config.yaml
avg_pool_shortcut: false
init: "lecun_normal"
steps: 19200
adamw_weight_decay_other_params: 0.01
Rows from block 2 of a small image classifier, named by matrix and row number. Rows with one number belong to one channel. Each number is 500 + 50 x the weight over its row's rms, rounded and kept within 0 to 999. All counts start at 0. Numbers have three digits each.
Before each channel's rows are labels from the 100 images, of 14848, where the channel reaches its highest value: "top examples" is what is common among them. Only what is clearly more common there than usual is listed. The data: fractals drawn by 1,000 iterated function systems, in grey. In brackets: how many of the 100, against the usual share in percent.
# convs0: first 3x3 conv, stride 2 (model.blocks.2.convs.0.weight, 128x64x3x3, each kernel summed), inputs 0-63
# convs1: second 3x3 conv (model.blocks.2.convs.1.weight, 128x128x3x3, transposed, each kernel summed), outputs 0-127

top examples: dark on light (70 vs 30.8)
convs0.42:551491581650616521448403516512474465495556458513495510544494500492504489601491536526446561427551498418567481519527526525457548475505406562549513519499518582531533604491457451521514535513571496
convs1.42:466466568404483525595414505538536484444505549449426469461484503540523511564521534534426503499476446528540438437531497525442429523557532467520410589595516411514471494506445522444489477462491472403437547499476589517565468536538497433388486648450465413445548382545424505491503550481479521510467561591502499529522519525470466604506451553516478471563509565509604524537532484480509499552568

top examples: dark on light (60 vs 30.8)
convs0.105:581471552570515558518485514466500542437480475519515552412476514467443410504462553548463586505528533380484453470518486485439528437500457530473443440551518578527560609453471530464479493367429493
convs1.105:419535540398601485559488493491601563448453492506461450484500493498492551530529485457521497487496544508409483427517546482534481500542536517454486534527477456513520450446509496503496471478470499477498549470503464511433491387428567515467507501533485509446505475503512482418507499517688603503482547543494519582518456503406466570441395410495371417403490577482393497586453483470571472421491

top examples: dark on light (78 vs 30.8)
convs0.40:550457508455460492383494470454442498517547475550438596512471468481451470465461543503517538468446463436464444593540500519503545545527395499587477537448505445570451590532578492383531419480494534
convs1.40:576476518464546479461500519506493528511483535443513507438556366484428449534396459508528484565476509444506403573527569463454575481590553499529532442563471526483502498566538398460450397469485449443475497570412459523477479488563450453489499540513543534415495408548544481425469502522513490462460533589586555458526549488503539476434512446353541455489486552457506467487620444523518606522512

top examples: dark on light (74 vs 30.8)
convs0.69:521514507582627420491394568517494494525511507479475475477512508540550460458430475473400481486522477490512427503569540458472438491472441487515498591427561518579385477440503476533477551491483373
convs1.69:459481527477450445625483470465550483489488477522444527441439488506536461560513549448480471480493535500615522491531505504445502516519373516585521489489480499458495500575585534432582532474429483473553551458605492438480592487440496469507497551427587447535519451528491537470427497611402550396359493610567517475520429526605489435458498545531488485508536424459526517496566502516520538489445

top examples: dark on light (60 vs 30.8)
convs0.33:443390510416478528575527434501435476520534499495458435484524454509511422505488487476501492491508554490539445462565517473416519480458551481507467450517501432421453467436437289533547504495545500
convs1.33:568542490493603535509581540474462539578467540585532472553501398467493538402429486473595494565554581511443481570445427409440477536522566481456480472510526574499479509601578541490475458525469516549481468499501541497533585518467486445350582453521458540543545597514451509605483436519559526552580503502499570532456568501538533574566465509570492531481468498531555553526538432510492503504437

top examples: dark on light (64 vs 30.8)
convs0.113:485464501523402433570489433413429433421500573608444469588505437499478441490482464442485463489489482529450492377589474483476514424441511512449496547523510517569470504490530413516531481470483419
convs1.113:425566497489446411620496459539550523557464491496498439449454366480476531502505411471541499508485494566349589527450455530526440414519522476485485574421593553520530523474489524491491466488474532519518580495431482481418556403472486477371555430494496550505505457504483439543497496572501425504431539486502405414479425504539552537444557439552523536441513463480577457498547556498510476468537

top examples: sparse (53 vs 26.3)
convs0.74:483610510494499524453547517497448542476560489417457552546465488457444513562526578511514558426549486465537477513416517517519529543440488593371483459506554525527541526429587419611451544534549511
convs1.74:519510505535441490556474523541562415422520441486346454505482489461546484428580467460450576585458473485501476477551566517473458488494548545452412533503447444556495393526571558483471440502621598475519436440545564541476461497526466472485520566469400392463470505541495536543557524573596528468517461530409489526456461498463499569550581554444568478483556481556467505562493485548517437502442